config = dict(
    arch='vit',
    model='image classifier',
    dataset='rendered scenes of toy objects such as cars, trees, mugs and chairs',
    train_examples=195000,
    image_size=32,
    crop_scale_min=1,
    horizontal_flip=False,
    targets=['its colour'],
    num_classes=12,
    norm='layernorm',
    norm_position='pre',
    activation='silu',
    mlp_ratio=4,
    head_dim=32,
    fused_qkv=False,
    bias='all',
    qk_norm=False,
    parallel_block=False,
    inner_norm=False,
    patch_size=[4, 4],
    conv_stem=False,
    layers=6,
    width=256,
    positions='rope',
    pooling='class_token',
    register_tokens=4,
    mixing='mixup',
    label_smoothing=0.2,
    loss='cross_entropy',
    init='orthogonal',
    residual_init='none',
    optimizer='adamw',
    lr=0.0012,
    beta1=0.9,
    beta2=0.999,
    eps=1e-06,
    steps=40000,
    batch_size=256,
    epochs=52.5,
    lr_schedule='cosine',
    final_lr_fraction=0.05,
    warmup_steps=800,
    weight_decay=0.08,
)
Rows from block 2 of a small image classifier, named by matrix and row number. Rows with one number belong to one neuron. Each number is 128 + 32 x the weight over its row's rms, rounded and kept within 0 to 255. All counts start at 0.
After each neuron's rows are labels from the 100 images, of 14848, where the neuron reaches its highest value: "top examples" is what is common among them. Only what is clearly more common there than usual is listed. The data: rendered scenes of toy objects such as cars, trees, mugs and chairs.
# fc1: MLP up (model.blocks.2.mlp.fc1.weight, 1024x256), inputs 0-85
# fc2: MLP down (model.blocks.2.mlp.fc2.weight, 256x1024, transposed), outputs 0-85

fc1.296 [169 228 141 137 147 131  71 130 131 108 148 124 115 153 120  78 104 106 117  82 161 170 130 145 136 109 178 120 136 109 177 131 126 124  73 122 139  77 122  66 125 104 147 139 198 143 106 100  77 168 133 129  92 144 129 136 101 120 120 142  98  84 138 129 150  48 144 142 147 109 179 119 136 125 156 125 183 156  89 132 166 139  96 121  93 123]
fc2.296 [162  85 132 122 131 115 108  93 115 127  84 110 101 102 140 143 115 134 179 136  88 161 150 144  86  81 137 140 129 113 167 114  83 144 125 133  47 146 124 192 148 159 107 127  57 104 128 112  85 160  84 108 128 105 168 190 166  99 140  90 129 145 117 141  96 169 132 157 132 119 113 113 153 103 170 175  83 133 163 131  67 108 135 100 102  62]
top examples: blue object; its colour: blue

fc1.38 [116 114 165 161 177  96 120 117 106 141 105 147 170 105 122 157 118  90 149 118 149 139 149 122 167 183 240 165  95 113 176 100 137 104 149 120 141  91  78 145 159  23 158 190  64 168  87 143  97  90 128 112 115 120 117  83 133 114 116 135  97 174 130 164  96 126 137 100 130 112 128  80 173 113  74 160 157 116 151 171 131 117 142 114 127 163]
fc2.38 [189 154 141 130  92 139 146 133  95 113  84 137 204 139 110 154 133 103 129 169 145  66 171  83 146 118  96 150 111 139 190 103 141 140 130  89 136 108  93 183 113  79 100 157 118 101 149  81 172 170  91 115 131 147 201  94  95 119  92 199 109 159 122 166 105  96  73 100 180 125 141 135 123 136 111 130 118 140 159 115  97 115 169  63 110 138]
top examples: yellow object; its colour: yellow

fc1.699 [152 121 137 152  83 119 151 138  95 143 150  69  69 140  91 167 140 180 113 101 113  91 134  66 132 115 158 148 102 111 172  90 116 181 127 156 168 103 163  77  62  80  92  82 140 136 117 159  98 172  85 113 157 128 148 125 144 106 116 166  62  85 160 136 102 108 120 130 116 112  83 126 129 143 189 136 132 150 225  74 119  98  95 137  90 138]
fc2.699 [146 165  98  68 168 142 140  70 165  93  88 147 109 104 112 136 142 130 138 133 192 139 150 132  83 130 136 116 188 180 150 185 117 166 132 104 134 168  81 131 179  83  88 220 113 141 137 182  96  67  63  84 169 149 112  87  86 117 125 109 104 141 124  95 141 125  54 171 162 174 202 161 106 121 147 127  61 118 136 186 113 118 133 206  92 100]
top examples: brown object

fc1.249 [196 170 131 129 152 123  94 136 110 121 109  93 103 186 150 129  64 109  96  81 125 117 146 109 164 136 150  99 146  66 130 118  48 117 129 122 149 116 108  65 138 118  99 109  90 130 113 158  91 177 140 132  87 132 151 142 141  97 130 143 122  85 167 136 138 100 106 174 166 125 109 132 116 140 127 150 159 140 102 105 122 151  47  81 111 167]
fc2.249 [253  88 132 171  94 109  97 107 167 147 162  96 124 100 122 110 120 111 191 116 121 189 166 122 151 107 119 164 164 145 172 111  95 118 101 150 122 132  92 130 172 111  99 133 109 139 201 100  79 162 102 108 144 174 123 176 158 146  99 101 128 158  83  60  74 103 129 113 172  65 131 114 156 147 133 143 177 141 113 158 114 141 123 161 115  69]
top examples: teal object; its colour: teal; house; largest object: house

fc1.308 [160 132  98 122  95 177 126 160  47 111  98 166  84 113 144 129  95 146 166  89 197 131  80  99 117 151 158  82 132 165 124  94  69 143 118  98 105 145 123 133 111 203 132 118 105 126  88 106 120  90  92  89 153 112 177  75 141 120 136 152 109 123 138 190 137 192 136 124 107 181  99 164 132  90 120 158 116 140 104 114 126  99 104  77 170  86]
fc2.308 [101 142 138 105 174 115 118 147 144 175 126 110 116 167  44 132 105 109 163 155 123 150 227 172 138 136 107 120 152 124 170 124  95 118 133 182 128  71 127 187 102 105 131  90  93 112 109 130  88 147 126 142 101 115 131 135 169  77 103 136 104 110 146 131  99 134 106 177 175 178 140 139 137  97 105  97 146  95 111  95 120 201 131 115 146 115]
top examples: white object; light from behind the camera; its colour: white

fc1.516 [131 151 152 160 158  75  84  95 114 131  61 115 163 138  95 122 111 147 144  77 165 137 125 156 106  92 173 139 168 139 145 107 190  89 102 122 174  99 213 129 154  96  64  86 107 133 145  76 136 157 140  73 118 158 123 110 129  62  62  84 154 131 131 144 131  73 145 132 113 115 186 106 164 108 119  96 146 136 147 195 128  80 118  86  92 131]
fc2.516 [113 114 100 150  69 179 114  62 101 111 151 145 173 105 141 170 132 171 109 152 131 129 122 136 116 100 184 158  86 129 114 197  83 126 189  97  74 124 132 123 110 159  88 101 138 181 178 115 104  87 130  86 119 134 103  85 154 152  80 171 117 119 140 110  94 184 141 127 173  91 161 146 144  97 137 133 157  97 117  88 136 163  87  71 114 163]
top examples: blue object; its colour: blue

fc1.24 [163 128 140 172 151  97  98 105  97 149 130 121 149 108 154 136 180  70  82  65  86  98 147 142 165 131 139 122 112 124 105 118 121 148 144 183 100 144 143 131  89 135 144 162  87 151  56 111 102 161  78 150 140 110 146  40 169  59 111 135 125 115 152 142  92 127 138 112 125 122 111 164 140 112 156 140  63 155 141 145 118  48 110 128 100 112]
fc2.24 [214  95 118 153 164  95 105 100 188 164  80 181 156 122 150 130 117  65 126 143 142 105 135 136  89 132  93 167 181  90 200 166 169 101  76 126 146  90 191 147 164 138  99 109 116  90 129 123 142  63 133 127 153 115 147 134 130 163  38 131 155 116  56  91  84  65 130 106 132  91 191 130 155 146 177 101 170 160  72 150 120 126 131 120 130 167]
top examples: white object; grey object; its colour: white

fc1.524 [146 130 136 147 130  91 128 156  92 111 201  57 156 175 147 106 157 128  90 100 123 127 141  99 111 192  98 162 122 164 136  78 135  98 105 151 128 183 199 112 119 132 117 152  81 142  96  94  84 114 139 144 150  86 181 121  78 131 144 126 144 147 122 134 117  97  73 111 123 165  71 184 153 160 100 123  87 119 146 107 108  92 102  67 100 136]
fc2.524 [139 131 116 120 167 189  78 101  84 100  60 120 115 133 181  90  91 113 110 151 116 154 112 126  90 139 123  93 154 123 132 131 162 106 114 123 130 190 116 137 182 146 131 125  86 117  97  77 116 144 100 102  92  94 109 107  56 128 147  70 140  99 132 147 136 117 117  83 155 122 160 156  92 129 111 124 122 174 146 131 101 165 138 156 108 172]
top examples: yellow object; its colour: yellow

fc1.554 [137 190 144  90 121 115  92 147 127  79 103 113 179 157 186  75 149 132 100 149 131 139 200 171 107  99 111  52 146 120 173 132 115 151  97 124 127 155 133  75 148 122 167 125 161 163 146 126 103 153  83 105 133 185 113 105 199  93 122 140 111  82 129 169  98 167 185 154 113 129  94 137 180  91  89 156 100 120 139 117 115 117 102 116 159 122]
fc2.554 [ 90 120 126 145 123 134 172 154 152 138 154 139 129 130 108 129 156 157 168 124 146 113 106  99  96 125 101 183 131 118 162 125 119 135 147 152 120  85 119 133 105 151  69 165 112 120  97 138 130  56 131 132 161 141  99 188  54 155 145 150 147 179 142  86 114 156  81 129 149 119 158  69 110 145 130  63 129 128  77 153 132 147 134  94 102 132]
top examples: purple object

fc1.202 [157 125 179 119 100 129  98 140 132 100 120 124 103 142  76 102 188 134 162  66 129 128 141  89 142 118  98 160 128  94  87 100 100 186  98 116 118 134  73 101 103 111 145 206 175  92 105 137 100  93 149 125 110 147 126 129 119 143 157  82 122 140 145 147 145  64  76  78  80 128 113 137 138  57 159  96 162  85 136  98  26 107  86 119 180 163]
fc2.202 [158 110 105 158 141 111 121 139 135 107  77  60 149 192 116  68 120  61 105 173 107 159 144 114 152 133  91 136 162  72 157 144 163  84  84 111 136 103 122 141 163 114 112 154 124 146 158  75 131 142 113 140  79  96 154 152 100 203 130 143 162 133  83 105 133 100 132 135 106  74 144 148  87 182 128 163 194 115 107 127 109 134 130  96 145 188]
top examples: pink object; green object; its colour: pink; truck

fc1.203 [163 165 151  96  84 118  97 130 120  77 121 143 124 106  88  78 120 146 125 110 197 139 158 122 131 131 127  69 169 129 174 130 151 165 103 115 130 134 107  79  78 108 126 140 172 133 102 185 131 113 121 151 115 207 175  80 150 163 126 145  97  92 139 117 137 159 112 113 152 128  88 155 182  35 117 149 121 156 115 122 125 129  91  92 164  97]
fc2.203 [254 140 132 113 103 121  97 116 124 173 113 125 140 128 114 147 140 105  91  84  51 169 172 150  63 134 144 115 161 143 151  96 113 160 156 141 116 127  81 156 130 167  85 121 136  75 197 149 115 109 129 124 144 131 165 198 146  28 133 113 159 102 183 166 106 148 150  91 106  70 152 104 111 173 121 174 146  97 134 166 138 126 121 177 100 114]
top examples: purple object; red object

fc1.574 [159 164 183 120 151 114 120 173 110 132  79  97 135 151 141  66 121 100  98 151 158 134 129 150 132 139 147 114 134  76 106 121 159 112 118 114 145 137 159 118 138 141 127  66 126 126  86 123  77 150 114 150  86 143 128 106  93 156 149 148 160 175 113 184 126 101  41 125 196 118 175 136 158 168  80 135 135 114 101 118 137 172  85 103  89 174]
fc2.574 [160 157 153 119 135 106 132 136 118 141 135 134 155 157 129 186 162 111  96 119  64  80 116 101 114 147 138 110 106 116 130  91 141 122 107 167 133 109  77 135 122  47 158 107 130 119 156 211 127 145 123 157 101 138 176 105 139 124 104 126  76 127  92 124 103 159 140 131  95  86 159 145  96 169  98 160 122 114 169 138 129 117  74 140  82 124]
top examples: blue object; its colour: blue

fc1.436 [169 133 175 130 100 132 143 143 125 145 210 105 112 136 168 108 149 153 128 113 172  75 131  93 161 173 154 137 114 123 117 102 103  62 106 131 112 157 105 122 138 135 177 128 150 124  56 117  87 152 114 134 174 120 135 102  87 169 148 101  72 167 129 141  78  87 101 116 120 164 178 126 148 115 137  49 121 118  91 113 159 127  91  52  92 113]
fc2.436 [168 149 106  79 114 123  90 144 148  96  79 149 176 104  70 151 113 122 121 109 171 177 158 158  82 115  91  68 166 148 155 149 191 161 101  83 107 101 165  78  66 110 135 121 145  64 120 130 127 102 133 135 161 107 102  98 163 110  97 155  77 115 123 125 139 150  77 159 122 128 143 154 158  53 134 208 153 185 148 112 107 121 119 136 161  48]
top examples: pink object; its colour: pink

fc1.734 [145 133 130  72 128 151 107  85  87 108  81 100  89 149 121 123 101 168  91 126 112 122 151 107  95 131 114 115 133 109 160 131 134  84 187  90 163 159 105  88 140 185 149 121 127  17 102 171 104 124 140  80 112 146 176 128  97 136 159 142 139 113 129 123 114 180 123 102 151 144 144  81  96  74  91 135  84 117  75  58 120  85 124 116  85 147]
fc2.734 [204  84 153 121  80 195 173 172  91 134 179 154 166 159 165 176  94  88 155 125 139 113 157 119 177 151  91 147 125 139 138 101 105  88 166 155 129 148 221 147 108 100 128 129  80 104 135  90 131  87  93  66 116 148  90 128 167 174 119  84  90 145 158  93 138 106 121 186 115  83 162 158 152  87 167 131 101  55 165 103 133  61 115 124 143 132]
top examples: pink object; its colour: pink

fc1.619 [177 137 182 121 104  89 105 115 131 125 108 154 140 100 129 134 127 171 155 139 207 100  92  92 198 104 107  96 115 107 113 130 114 124  99  80 113 133 106  85 143 159 143 152 111 102 136 169  87 157 145 140 134 190 113  81 153 106  94 190 104 127  78 193 153  54 143 111 104 137 164 115  89  84 155 123 136 125 129 122 158  48 105 141 130  97]
fc2.619 [156  64 133 121 142  84 106 119 105 144  30  74  80 162  95 147 103 112 177 150 131 142 118 155 151  71 147 150 207 112 118 120 106 118  75 122 126 133 152 182 117 152  75 129 112 141 161  85 105 199 215  87 111 104 105 193 140 116 152 139 149 172  79 136 107 112 115  96  86  87 164  94 136 163 153 151 159 142 105 142 165 164  93 137 157 168]
top examples: pink object; its colour: pink; light from behind the camera

fc1.751 [168  89 149 124 164  99 146 104 117  33 152 102 149 191 202  70  96 170 174 148  75  98  98 161 179 158 134 150 102  99 123 128 154 166 148 145 131 128  97 110 154 129 140 125  98  99 139 166  87 131 117  63  82 143 134 152 134 103 176  55 143 125 137 159 137 146  92 137 128  90  80 181 113 185 134 124 184 197 100  84 133 126  77 119 100 125]
fc2.751 [197 133 152  93  90 162 115 130 138 113  47 131  54 127 148  88 132 142 107 185 116  92  93 197 161  94 135 148 147 118  60 145 106 199 113 133  87 116  84 150 126 102  48 165 105 178 160  73 129 153 177 129 133 127 114 145 136 133  97 156 127 106 134 126 120 104 160 115 129 127 118 110 134 193 141 115 121 131  88 168 149 174 115 120  87 108]
top examples: yellow object; its colour: yellow

fc1.69 [188 190 144 126 139 141 120 151 121 130 121  72 137 103 104 106 107 158 159  88 146 156 110 146 108 156 157 141 114 115 154 113  80 132  91 150 104 109 127  72  50 110  81 144 114  81  91 138  89 114 160 157  81 126 165 115  70 137 146 159 153 143 131 173 122 166  89  77 146  89  76 140 104  95  95 101 145 108 109 106 125 130  78 107 149 114]
fc2.69 [252 111 134 167 175 132 126  75 135 151 126 147  96  84  93 130  92 153 174  99  98  83 125 164  77 130 102 142 172 126  86 133  92 153  59 140 106 127  95 165 165  73 154 154 124 128 178 148 127 151 192 113  92  82 104 155 137 138 167  98 172 160  91 158  70 110 149  73  95 121 178 143  99 147 131 145 150 110  84 162 197  79 104 175 116 101]
top examples: blue object; its colour: blue

fc1.263 [162 171 146 162 105 148 115 142 138 117 155 187 135 100 115 109 145 179 188 132 201 155 120 107 121 158 141 173  92  92 107 107 160 145 150  95 161 119 156  61 124 163 106 146 175  78 106 135 113 129 113 124 105 243 115 135 103 138 116 130 103 116 142  84 150 131 153 152 119  87  91 109 137  96 189 113 152 115 173 112 149 146  77 148 172 115]
fc2.263 [151 143 113 148 136 127 132 127 129 221 148 144 151 138  92  95 170 128 120 145  87 139 196 156 154 134 156 175 103 128 104 126 131 122 103 166 184  57 129 178  60 117  12  95 128 100 107 138 150  89 158 131 106  95 131 169 100  64 120 108 146 119 138 128 116 177  92 178 208 134 131 134 168 137 126 163 133 106 132 163 145 125 125 123  79 145]
top examples: purple object; count: three; its colour: purple

fc1.44 [163 172 130  98 120 106 142  88 132  97 154 127  81 140 209 131  84 105 110 183 115  76 139  91 157 180 112  93  54 116 115 156 125 109 159 184 160  92 100  89 135 179 196 104 142 100 108 121 102 101 126 145 157 181 157 138 143 102 142  97  88  91 158  98 153 132 130 131 139 142 152 126 116 132 153  40 148 172 146 115  92 124 119 113  55 143]
fc2.44 [168 179 172 102 162 141 197 177  98 158  85 122 165 148 144 150 128 168 114 144 122 145  65 156 131 165 156 157  74 149 107 176 116 120  89 113 102 174 163 160 131  85 228  96 161 164 132  62 145 132 190  93  85  88  80 131 101 119 103 140 114 131  88  93 129  53 153 121 117 124  49 109 166 151 128 141 102 128 104 127 147 128  93 128 129 135]
top examples: teal object; its colour: teal

fc1.166 [148 138 167 139 116 116 155 153 110 124 120 128 133 113 126 137 113 208 141 126 150 117 139 132 115 174 160 165 159 136 135  82 104 127 113 150 147 194 128 126 102 176 170 109  82  82 153 180  93 142  74 139 104 201 143 120 139 123 132 137 165 114 142 135  60 158 139  94 166 147  78 121 177 120 156 162 117  86 124 109 108  99 102 159 124  69]
fc2.166 [148 100 126 135 176  98  96  99 181  95 173 146 155 119 114  85 190  78 160 163 147 151  84 137 129 106 105 151 104  85 166 143 170 123 149  98 119 123 162 114 117 176 125 156 157  97  91  89 139 192 186 124 150 130  68 156 146 156 111 119 157 160 107  81 174 136 157  85 105  91  63 139 151  63 145 113 176 131 178 101 135  81  98 105 161 150]
top examples: pink object; its colour: pink

fc1.211 [162 216 145  79 128 131 120 136 131  62 100 110 112 111  96  99 162 152 149  86 182 173 162 100 110 124 184 120 155 106 160 122 127 158 101 129 139  79 161  83  93  84 143 154 155 108 104 180  99 100 148 167 129 191 152 149 111  89 136 122 113  66 209 170 124 130  87 132 154 147  98 129 137 108  89 136 188 159 128 140  71 178  93 101 159  95]
fc2.211 [201 116 137 135 144 143 133 118 169  65 127 132 119  94  92 109 136 169 118 131 150  87  83 127 161 137 161 166  67  99 173 154 140 193 100 101 120 155  45  85 156 109 113 103 152 163 133 147 145 115 153 137 128 124  79 179 111 171 119 142 154 152  94 155 133 121  97 153 158 164 162  89 136 105 138  93 145 133 162 115 125 163 103 176 111 128]
top examples: blue object; its colour: blue

fc1.423 [170 104 124 198 129 101 166 169 114 122 159 104 122 178 120 150 120  82 137 139  89  78  88 116 153 154 137 161 164  46 124 101 104 124 132 128 145  82 149 102  73 130 100 139  87  92 109 105  91 138 158 164  85 109 157 144 156 133 103 166 129 179  56  54 135 156 125 143  81 107  72 102 119 154 166 185 179 150 125  89 120  70  71  91 117 142]
fc2.423 [ 75 178 122  95  99 155 106 130 139 136 137 172  91 120 119 114 138 143  83 131 144 113 166 140 133 119 113  75 125 171 109 129 166 130 110 149 142 159 108 153 142 110 136 143 118 164 133 122 172 113 149 129 116  84 115  78 108 159 146 100 111  70 207 127 115 102 150  79 173 190 185 140 112 137  99  76 117 106 129 178 102 141 153 110  71 128]
top examples: yellow object; its colour: yellow

fc1.295 [105 123 166 189 120 127 115 149 149 113 153 155 112 145 118 241 130 143 157 188  79 132 112 135 205 154 168 143  83 115 129  78 168 150 254 165 106 188 115 111 131  68 171 106 128 104  82 177 141 114 136 152 135  80 151  97 101  93 175 137 108 176 123 150 133 158  96  58 111 128 131  93 122 101 141 140 129 107 119 127 192 124 124  81 136 137]
fc2.295 [204 166 148 161 120  95 135 117 119 104 119  81 183 134 103 223 176 115 145 171  85 105 175 114  89 135 125  87  89 128 172  80  49 128 160  96 122 164  94 158 106  80  81 152 162 102 123 116 205 141 144  92 101 108 141 112  60 120 110 123  75 114 146  88 107  89 111  88 121 174  98 123 134 141 104  76 124 131 104 101 175 137 101 142 105 152]
top examples: yellow object; its colour: yellow

fc1.535 [144 115 175 103  75 210 123 125  91 171 135  96  95 143 141 123 116 207 142  94 161  95  96  60 133 153 106 159 161 181 115  82 154 134 130  85 189 195 103 116 123 196  80 127 104  94 130 222 116 104 124  81 162 126 115  65  21 157 137 135 115 135 178 123 128 167 110 133 149 100 103  98 123 126 131  85  74 138 140 153 101  78 123 176 103 142]
fc2.535 [163 104 127 129 127 163 128 159 128 155 114 143 143 158 134 160 139 170  80 115  73  80 112  86 114 149 120 162 137 150 125 117  53 154 194 127 161  96 135 113 125 136 115 107 117 125 119 178 144 115  87 161  72 127 128 148  88 118  64 147  94 121 135 111  88  97  93 182 117 181 111 141 176 182 120 161 137 141 115 107  94 157 123 153  48  76]
top examples: brown object

fc1.383 [159 151 123 169 104 155  77 168 165 140 141 142 145 130  85 103  82  90  96 116 179 133 159 131 132 139 110  97 166 166 155 145 135 140 128 129 137  60 174  99  89 166  74  78 123 111 125 149 113 140 135 149 146 139 148 120 126 103 104 117 118 149 119  96 149 160 121 139 162 137 144 116 206 128  77 142 121 133  98 116 159  97 123 143 130  39]
fc2.383 [137 153 142 112 121 132 135 115 103 118  86  66  87  93 150 113  96 171 100 153 122 110  63 142 107 136 107 143 146 103 112 174  84 120 171 137 145 174  99  75 121 106 166 112 166 164 123 145  94  96 106 169 105 200 115 122 109 149 159 190 118  77 171 115 132  92 132  90 109 118 139 101 104 144 153  68 128 115 115  94 137 144 117 113 166 207]
top examples: purple object

fc1.766 [147 244 160 113 133 157 133 141 129 162 142 138  88  83 113 129  55 157 143 114 157 153  95 126 128 110 160 107 169  92 115 138 107 131 118 111 167 110 131  75 109 106 152 128 174  70  39 122  98 137 131 100  81 146 188  82 115 145 114 134  67  91 105 124 115  73  76 174 168 160 127 142 187  74 172 104  83 142  79  66 133 144 113 104  99 122]
fc2.766 [182 138 109 137 125 125 114 161 112 152 141 157 156 137  80  98 176 100  89 127 143 156 148 129 122 119  98 149  76 122 155 105 131 103 124  84 128 101 167  91 130 157  92 117 129  94  79  96 126 115 155 155 105  86  92 118 130 147  97 118 112 134 139  75 163 127 128 132 142 202  71 182 149  88 134 146 175 128 142  80  68  92  69 129 196 172]
top examples: purple object; its colour: purple

fc1.412 [108 110 127 242 114 106 124  94 110 157 178 132 182 116 194 103 170 135 195 104 151 104  88 144 126  92  55 164 148 139 118 174 157 131  88 195 128 139 132 129 121 127  83  90 220 165 144 168 120 151  78 110 113 106  87 151 123 129  98  93 149 149 132 187 113  58 105 107 133 144 170 108 185 106 103 135 119 138 108 172 190 107 112  92  48 102]
fc2.412 [168 108 143 135 125 149 134 143 146 144 148 149 149 174 106 135 136 173  82 108 180 136 121 129 113 172 175 137  89 135 113 134 100  99 121 131 126 111 139 111 114 191 106 119 131 145 151 143 105 131  80 112 135 118  82 127  91 127 101 151 123  84 135 127 126 156 141 131 167  67  44 164 132 129  71 120 136 155 134  81 150 163  49  74 145 138]
top examples: blue object

fc1.466 [161 193 177 110 164 121  95 139 140 105  93 114 136 126 111 137 128  93 159 151 157 169 135 124 146 116 103  85 178  80 111 143 168  98 121 141 157  73 175  99 122 120 161  58 171  86 141 127  89 178 147 108  87 202 137 146 156  30 123 159  73 137 102 130 109 129 112 163 119  61  89 138 115 121 139 215 169 149 120  97 118 154 102 185 140 118]
fc2.466 [ 81  93 128 175 106 159 152 102 148 103 152 173 116  46 115  96 143 164 152 125 158 111 131 206  73  81 113 129 116  88  62 121 132  77 116  86  68 125  93 129 116 129  58 209 148 128  99 108 160  94 140 147 197 118 112 137 136 173 132  94 151 169  95 121 121 131 163 136  92 191 149  91 132 119 143  87 140 150  88 183 142 124  90  94 165 122]
top examples: blue object; its colour: blue

fc1.25 [180 110 185 153 155 171 149 137 149 104 106 117  47 118 121 112  65 112  94 118 142 129 141 135 189 131 129 107 164  64 147  98 105 135 129 142 108 111 170 127  90 135 101  56 139 106  77 161  33 150 132 206 106 101 141 120 164 145 104 151 144 129 123  71 135 150  79 140 146 108  70 146 167 125 109 107 155 159 185 152  55 147  38  57 116 104]
fc2.25 [105 115 100  91  81 142 166 177  80 184 142 150 112 143  79 125 186 101 155 135 148 100  80 122 146  80 133 122 138 151  55 127 153 131 116 156 106 136 100 153 136 145 148 137 134 156 124  52 137 104 184  71 152 131  90 138  91 101 198 191 122 193 148 154 106 163 134 154 105 130 165 116  72 142 124 116 116  94 105 130 184 156 148 122 105 113]
top examples: yellow object

fc1.62 [171 104 141 148  85 141 113 108 102 123 167 137 106 157 168 125 151 115 177  83  76 116 143 146 182 162 156 157  91 106  63  69 133 136  40 149  90 110  25 145 124 154  96 191 104 136 109 143 122 100 153  93  79 117 195 127 138 124 189  21 142 118 171 165 181  96 119  50  84 130  91 164  99 153 123 163 163 120 102 122  97 129  78  91 112 134]
fc2.62 [161 129 106 168 122 113  48 158 197 134  99 123  84 129  94  91 159  89  87 148 139 164  99 191 147 101 130 134 144  99 133 158 102 157  82 112 160  93 143 122 153 110 124  85 197 172 100  76 141 159 157  75 110 121  90 129 142 157 109  98 120 135 164  86 104  83 166 115 170 130 192 124 186 146 125 146 158 116 109 105 143 147 121 118 125 158]
top examples: yellow object; orange object; its colour: yellow

fc1.752 [164 112 177 181  96 116 118 132 138 117 205 163 111  80 124 134 145 154 151  49 117  83 179 100 194 149 183 110 113  79 153  58  51 167 131 173 124  99 100  88 143 129 111 132  98 125  81 152  69  77  77 156 145 159 132  77 137 130 112  73 100 160 181 137 110 147 116 134 103 214 125 167 171 120 134 122 120 110 126  81 106  90  69 112 109  86]
fc2.752 [255 141 124 140 202  85  86 102 166  65  60  84 165 135  94 136 104  87 110 160 119 119  75 159 115 114  96 180 130 154 150 128 130 170 137 106 139 120 127  89 111 149 134  92 184 128 154 122  66 170 128 160  52 127 151 109 129  87 112 148 174 148 142 130 161 134  72  90 103 104  89 127 114 148 129 168  94 139 151  88 128 101 101 134 133 149]
top examples: pink object; its colour: pink

fc1.234 [166 114 173 128 126 124  97 126 150 160 105  70 130 136 122  97 148 189  94  95 104 165 190 158 159 137 139 159 163 146 158  66 162 164  60 101 137 123 150 120  95  97 101 109 148 153  86 169 116  92 125 126 119 111 116 118 103 166 121  61 107 105 122  81 161  90 133 109 235 134 142 117 166 138  85 143 131 152 157 130 146 153  84 141  53 114]
fc2.234 [210 110 129 130 136 129  94 108 163 153 117 149  70 153 108 147 172 138 117 136 132  85 168 154 156  44  91 103  98 122 107 124 137 143  60 119  63  89  98 133 127  89 196 145 155 145 116 157 137 145 123 148 138  81  85 158 203 179  92  61 138 146 137 120 121 106 175  83 127 134 131 149 152 144 129 162 125 160 109 144 179 110 118 145  81 135]
top examples: brown object; its colour: brown

fc1.481 [181 167 120 126 137 181 111 216 158 107 144 145 143 131 100  99 170 114 131 141 188 131 102 112 141 146 117 139 140 119 146 124 146 112 127  94 183 105  91  18  94 136 120  90 156  96  79 186  99 111 128 158 143 160 135  91  54 115 100 128 114 178 139 117 153 169  69 143 166 126 139  75 116  88  95 114 135 124 125 118 146 133  93 130 127 116]
fc2.481 [171 127 141 102 129 107 135 128 132 206 117  87  91 156 111 135  96 134 130  84 113 140 168 129 176 139 183 169  75 112 141 113 144 173 101 132 161 136  68 144 129 136 111 120 151 166 125 118  85 107 151 146 126 146 104 158 140  49 105 113 131 126 127 128  92 115 147 107 166 111 172 112 132 149 113 122 151 133 126 144 179 177 113 106 102 208]
top examples: purple object; its colour: purple

fc1.526 [152 167 167 107 116 145 111 136 142 116 129 124 156 134 111 136 102 153 108 152 154 157 146 127 166 142  87 117 152 137 132 111 162 164 139  88 162 162 166  57  69 116 113  84 168  89  82 134  99 193 121 125 128 156 112  51  78 127 120 149  66 117 152  86 146 118 118 102 194 105 117 123 190  86 122 119 110 178 153 119  85 133  90 135 103 165]
fc2.526 [189 143 127 119 177 129 140 128 112 130  88  95 121 144 140 138 136  95  79 120 141 156 143 143 124 107 105  86 174 155  86 144 163 168  72  98 124 116 185 161  82 109  93 139 100 107 190 120  79 156 115  98  93  95 161 144  99 154 178 156 144  94  88 171 126 115  61 146 134  76 198 146 154 188 148 178 164 156 127 195 127 138 115 147 129 102]
top examples: pink object

fc1.198 [164 172 150 106 160 162 143 164 146  91 109 108 166 143 124  86  71 115 159 156 165 153 106  77 147 144 112 149 162 134 163 139 170 122 134  88 201 145  99  82 117 194 122  72 154 105 123 145  95 160 135 122 106 159 105  97  57 128 150 131 122 156 148 132 207 191  59 185 183  99 101 117 137 118 112  88 130 102 119  99 112 134  96 131 151 142]
fc2.198 [153 104 157 106  89  87 145 111 123 126 128 103 127 132 122 156 141 154 106  84 146 106  99 106 121  86 173 128 154 118 124 119 140 184 155 161 131 112  72  59 159 126 165 120 146 202  76 132  89 112 103 133 141 199 124 108 152  88  89 173 111 151 113 131  82 152 136  82  67 138 103  48 159 126 129 126  92 166 196  94 127  90 149 157  75 162]
top examples: purple object; its colour: purple